From a checkpoint of a small audio captioner.
Model: 9.38M parameters, encoder activation star_relu, encoder layers 6.
Training: 9100 steps, batches of 256.
Data: trained on synthetic speech, music and everyday sounds put through simulated rooms and audio effects, 39062 training examples, 59.6 epochs.
Rows from block 3 of the audio encoder of a small audio captioner, named by matrix and row number. Rows with one number belong to one neuron. Each number is 128 + 32 x the weight over its row's rms, rounded and kept within 0 to 255. All counts start at 0. Numbers have three digits each.
After each neuron's rows are labels from the 100 clips, of 14848, where the neuron reaches its highest value: "strongest on" is what is common among them. Only what is clearly more common there than usual is listed. The data: synthetic speech, music and everyday sounds put through simulated rooms and audio effects.
# fc1: MLP up (encoder.blocks.3.mlp.fc1.weight, 1280x320), inputs 0-79
# fc2: MLP down (encoder.blocks.3.mlp.fc2.weight, 320x1280, transposed), outputs 0-79

fc1.170:123093089106110136119110109125148166133125150143139138124103146155162092145147144178135144121120093121166130124137087194168152126126121106115110182090114097103167109133103129113103092149125155194118119142049095096174098151101144107175179161
fc2.170:123106131095092063112147090083067155102173155161150155111109095090149179204135140048158105135129138117170141117150121168161100115126089132141141123118131123115163102114078135112053154115083137202129181173076163115116162108208078108168100150
strongest on: reversed; bit reduction

fc1.688:153122137156087167157152156108135154089129144172083131107110158107192157161173078162085142117116137119102154109107142140111153131146195128116106062181140145160082116147166106091177107116145145135139198178110147117126126140118109123155180106
fc2.688:194114175123102127156094087217152125115148123103115099137172124101164167104118112141136130106111147113138159097194151155091109120125105135104104144131188153101157114113145093118161068152110105140079104063146075088100135146084146143187108111
strongest on: short reverberation; reverberation time: 0.15 to 0.3 s

fc1.525:118098102153107111132136146118136087116116081118154158145125135131171099131173131163151126128136125101135137153127115169092197151136134119138112170145151161140060166168118134105127111126126140147147117166109115064172092139133069120110066114
fc2.525:125113125101118127159145134135209200122116129101182174196176097101122162115085089193160084195174155136106137111123151146149110156134129120091129133113133168136078148065099163152170153099191156163162123073110179128169067056222156115116100093
strongest on: reversed

fc1.472:148136132102127099115110124139145189151208119155065145141134113123127107155164093142099118149163097100081180177141079114157137120146107133154100202166159174161102107134112119142140127104173150152111097172106164133077177151087143102132153152
fc2.472:111156123128140108108084160128067136113141104106122157118146073090131112165133091092123110094147169130144061111138065140082159166109140114149164154142123179135093215139157081117127173152145131080105097128093195170121128094160115154111182111
strongest on: wah

fc1.500:191171118103090111096119117086121207079118170150139092148222175150146129185090146087137124144131148119120120143154174144160115099142135072125102146110118166204125178150151127155156122205143080124068140120163129163082160182046154120128117112
fc2.500:099158129076095098053115123162108136091135074137132144053207126155122080103092136096135078169125132124099128129095100128126148140135121096138167064126132176174179139125138147128067118156164140100139120102144114104167097092142095139135124079
strongest on: far; short reverberation; chorus

fc1.389:106005086059079057069133132106127124108111163157139103122131100121108074162154174167159106176123123132132151103185122084088179129167152136117148147141063109149126156202067158096151202096169177186089106125127160146154125096169100120111136078
fc2.389:040091038087074102110119090127083124107064123108114149160107114108138142129117149109123143149116128095098152154097108140102134121116099075108143070126154095144099078057088152124195130135178095099180086122127152122107117141123132160132101149
strongest on: reversed; number of effects: 1; drums

fc1.369:108110120138156123150110127104107113116082162133171106120126119120133116124192100119120167098137148137129161144180133122097139151127137137139173125113128173173146176126175162125162138156097148096146109075147198145050181159171208149142151106
fc2.369:115112071077132156100156113094098140094127190117121096085109170071116171098105153161111049177166138132096093154112138127126070145126197137163109071104132052166144144085130113132067127156158159117208102113176088089090147110133094143118145115
strongest on: short reverberation; reversed

fc1.737:149152098141108142126111133147105112111125171090158177139154166164131134113106129132091084220160107137118167143139142144061142122115165183102190125092122159126181089111133141102164196180143153094160121107120184134129139108118082145126126135
fc2.737:107124089101122088046151115083111045147090094193154152168085161145082052113135133125126155104074187142118203098159148163119128101140143185153116084156132135138161128080146170091070102195182146095136119114090194143090094116137102086087123095
strongest on: dropouts; number of effects: 3 or more

fc1.566:082093103148139174127213124136167190177165191186121122160113160164154154137138199100126126179158083151161152109072122094136128148142130176099171164089086119133174159109089140092076099112100082118123148191070124063097120182189160153132121132
fc2.566:095136101146158157197126165115111049094104175106152184104048149098171128120180150098098100103090212104137113094153150122134103110117144130116145069087172117145131153075140161111170183134072108109106140079150120097092110083126105119086161128
strongest on: everyday sound

fc1.548:134128134141126134103064157115118137113127160144110079130131147109151078110163150084128119153148130125133175132141101127163099126155135127113132142146154146153165118139143152080129172102183161112112108140145144159016116167141175073105168136
fc2.548:077128180132145083091124143119121165073138093199124152156182139099076139111128124121150094120165147143103157165142089153109120134177103159186144111144069149168169130128082118152107178160136081144145128138138159209126126145156103115105143053
strongest on: dropouts

fc1.701:171106138147138107139152099145133179107128115148102136120105115115169107136136163107122123140217070088166184150151145140087194100099130097133139153171104108112142151193107136098141116196108120123152141135091110103090135129170113069172183122
fc2.701:219146137083101086097134126147140118102151167109107112104103114099145100160129120110129138108157058090156156114145141209152157151124104045130082157156097079131075117160134137160094146138104108139126152106142111112115124093195075142154145115
strongest on: reversed; everyday sound

fc1.152:162121186162186159171209134128175123074130182095119121138129110148149103160196130127139166162165122170189134111169144070104151104133123148040113128088154181088124122137122088100126121090114141100126143122114136119097082146144136154106069118
fc2.152:119105146145160142131071100170146117136150068128120107126164112120112143086118150115063125127132118132124151153141133142135113106158114115120115178184104112130104119146213168195134106154173122111127100109131095176148146158143155053113123144
strongest on: tremolo; dry

fc1.146:133064096127101139100140149077166147081147098087151135102128159158097099157122118132108171122115093108085157133101123142133138150175171149130084155135107123132131121160168177080075098106124162119129107168080102118166156140130112089132106102
fc2.146:052097058107095141114163120103147079102112178170124052144066129123058134147152184107128151085120113101113151143088120173157155132150149179165174140120095133137145135179094092116152096148064134162084176125070156133128137125077098086148135153
strongest on: bit reduction

fc1.189:144106120118106129092130149136180156161124096210140144128176122112159119156089117125146114119122127108122166139124159151166148104125132079130132125097067109114099182214185090090119091074145215121137103163120185151103142082182131030119151136
fc2.189:146117103116098089121182133133120182130127151172163130176112107180153148177110184144150172170111126133147146148193128110161171097131115093157135215117109100120166128109109171122068113154143164168155105092067155121155163115172122177146122160
strongest on: reversed

fc1.682:092119126135165152165119120101205110108111171107142154108136129152128152114155074119122170118164158112126187113169173139112124134082174174121060128114156175103185122139140178158174136147145141155211087177077172052114161128119105157155106151
fc2.682:121172139176160140130138120166165134117120088148122119094091149127103130061112130137083071167177115096058123133159128147121150149136141074141182120120130162167120126076157127187171126154167138107178075180101111136073099165133165085073144124
strongest on: wah; number of effects: 3 or more; distortion

fc1.485:110117148147194153109161110117151107114059178149131118142134129146118120169160096119174136153114151152178133118112210096156131088124176148080083152087104135111127103136128149041091107073070160178104133199090154172168062083158079159120125119
fc2.485:136084193176150150158102127158160115162131092115087155059150144119126136100124122095060140131164115164087141129158162141135118144171152178109119132118132111125113109157161125107112132096160170100068120060201124115042121133075144139129149116
strongest on: dropouts; dry; number of effects: 3 or more

fc1.248:116117088151074133109088127082153108112147142109161140106086150156117128169172099117128072121184159059115158126085110172137166120135172120129091162144101158171103114207110147118115159158085173119171122123111108090139094137096172148112129123
fc2.248:164085154156156148129114113140142130123111108104114146139163105159131137090056129136131115082114127116090103139084100145117117134135079071102097097123137114174095107154131121113124099127153154066103126076156073095101120158170122156088146157
strongest on: wah; telephone band

fc1.197:101112127126197118137170121111138139107146150106144154116095102217117130142112199160157146152122141128175142125156156075138121119121171090111150200169157136117138095121117137125093100111150217159149084208096176134175106103165110082162149202
fc2.197:077103120083157119097081136158152125150125119100144123096102111116134123115153141106102147124126134117138178105198131116162117118100086115123139121130104147138198151151155152133154124112180118124154117079102085170103098131136191139132128093
strongest on: tremolo

fc1.734:149136123112126124079120086122169156094115132193159106132092134091176107187122115118136137137144124113129153168137108103159125109114152073144100140129139105132155126122113113113110130095119219081177130130111147084118147113170117100172136164
fc2.734:183147158100096120110156145073127140128195137157179143125119152116127069175146138141144150126146155088128064143150137166171144120087134106136127157106170112119141149086098113132063082181141113143163103142085145107153199139141098117189108152
strongest on: reversed; everyday sound

fc1.64:119103111123163172168155181139164102099107168156187104107110146118165142119154166074159158124086149154174104105107159080119122117128119161091106117118119159126184106126137144059100131088068159077107102161130176144150092098188099149133116095
fc2.64:084084139158137114180071087173101154145132094087071142082162122118154162078136097132100113147149098107116162102129140108159059140093164069107074109102111145139096137171182111138131082140167144126111092079181144135103123106066173154143211128
strongest on: tremolo; dry

fc1.95:154141150159113093110062169093105139104094141113104157066148103082118091101143126091117119105126157068129219185102114087164107098153112129099129208113145155121173130145101153114108117141109097186101121130072148117174105144145206137124150168
fc2.95:184134129073182190070085134098081077074128101118142121119070097103090119103156163125069130101086159174133080121119141102151153118096175117139168161105180135100163133133083145105134112121150120102119164140110085111139129139198082066201109160
strongest on: far; wah; reverberation time: 0.6 to 1.2 s

fc1.15:129131136152140153131138186141161244121148134133184139069207199155140163133125083131142140171139151161172145098080167188176151103106143111112126153116106171117105184121148158132139178088111107148158201141080117105118084141201090084176091106
fc2.15:148152155130162155160178081138111120169096130142121096087093080094152086128172114095125151104103158118151086122112133072097074140072115157146173135114152100083181072081112105105091096179085057124092132167137160095147153136105143171115169170
strongest on: dropouts

fc1.256:134096143124128098081140162155161132151132113158164088158151108158109089080113168157133147137117057166090118141188158147126142122130149127140153125147054104220155182136120144138152191158147156093127117120183126142135103093126110092112082077
fc2.256:111093128150098147111167103162129128166156134128102144147175105106104141184089054176163103125040144100129132126128112164152144126084093127094126098117154149138108075161158129094166142115152154128160131119092134142136132089161183094119135158
strongest on: dropouts

fc1.354:111057107161128180149172107083103158101120147109090121064166113083099118107185150081118137179185093105123150136098100119126132121133092056146139097125117174109069083110136103112131141200134122142120099121186176050083144161111138122133183150
fc2.354:122159160151173188177140155151095127130181107144107118152161178125140121118162082174125083080152098096148089124135119112140118145088172157115137111134121154156098175152160138067095163120136141144108150143102143097062132136154100131153193076
strongest on: far; drums

fc1.707:172156154128137153129151158160215165149132118177163119137172190168123091148151071126147162188156094104126115165103135188160134148119177096126097155104116137207188121125085141143102142102162130135074181116091114097096123157136138141157122115
fc2.707:072141129104108080078114172103073139163134166090151158133138119074152130098134118117094121133104105123178148157111218138072114104090131137174152162125119147173113186157154181137156128162149109067114128038139138221167142107098138086126125124
strongest on: far; long reverberation; source: drums

fc1.233:117069121163123153130160136169149188117168152124112141126117108126155137124139057091120127151182162085084156126131148059154135172176142113098101159073122147091114090174144036124103116119088184088128056182076180121094164109120168081062123105
fc2.233:110124144123086118115166138121192121094097153130110144104123117134095093160112085208151112172153070117105130115123140158148146149131108149125096156126130144127108104142106093111126101163124155150115142120125230093088155156092160116194123140
strongest on: reversed; everyday sound

fc1.38:085063133155119074113082199114159121166130122134132111181120135108112113135100177108120192139150115148170123086174100147172144079123164157122109113126090146114110132150168133100180152191132139101103126194134200156167154103122112101122111109
fc2.38:108123138079140156085162103123120061156121130142129091103113129154081147131126135156117132119098144139095164147075155126100144150068138086142161105127086142148087150136096103162143190209100144109134188159089149137138153089177135090101112122
strongest on: dropouts; number of effects: 3 or more; distortion

fc1.466:167149126102122108103117153142150141133091166141172099202098161158153132128196160145164215099109152146186083109137141088149127122124148095153148141114130108136170120103160169099096149094043169136141133190086129156136154086100097161107112120
fc2.466:118135154108156136108008125134082114098146118143116137090171119159110106093170104105104120122137069115109165119176142124138116162121118109122146112151114139139132131193190135126139119172160138063063152080157127149137120112158137141100127080
strongest on: tremolo; band

fc1.522:138121136105107144078095109118132132096097109087150129167126119104170115083151169083117104180162106087140160118129152131158108098202148157084136160135143157096180095173105148073075156182132142115092147129107145091073104118107157109119109129
fc2.522:080119101203145086135056130119119172136101118169126144123125121069046171118143114122147130128193101134159141145190131138087120153138172137156114165174065087124168141143118114131119155181103085202124105143081181111158170141134134145196134148
strongest on: dropouts

fc1.370:106113118184135200186158145123172079113130157148110129083143151151118126127104096116143179121129087149104162164119179150130198128142141136108131157158085103134122166185149111084157165124089197141145108156128149158160090112186111151122119092
fc2.370:122097129159103091086136111168129091137130092131085099165130131151090142100107122079119098113131122132082126172167132135102153089141099171113140145124117098111128204134112126100036218163117160143086160131129090158072162134069129134166148103
strongest on: everyday sound

fc1.662:111107108137139151170169194116150176064115144127152145150094133138105140092129164088184153167147147181168111156115128097168156109119188145109160191123111171092160151144144160104064155084129156165157077188060171170147096119198070148151131132
fc2.662:113097093135134144123080091171150156114110129064132181094129123137214120120134121087085151114127099133082162056111165129169115156124088094087101085096134095070116096141117139095131105150155145112107162072137090090101086168127175147170149089
strongest on: tremolo; band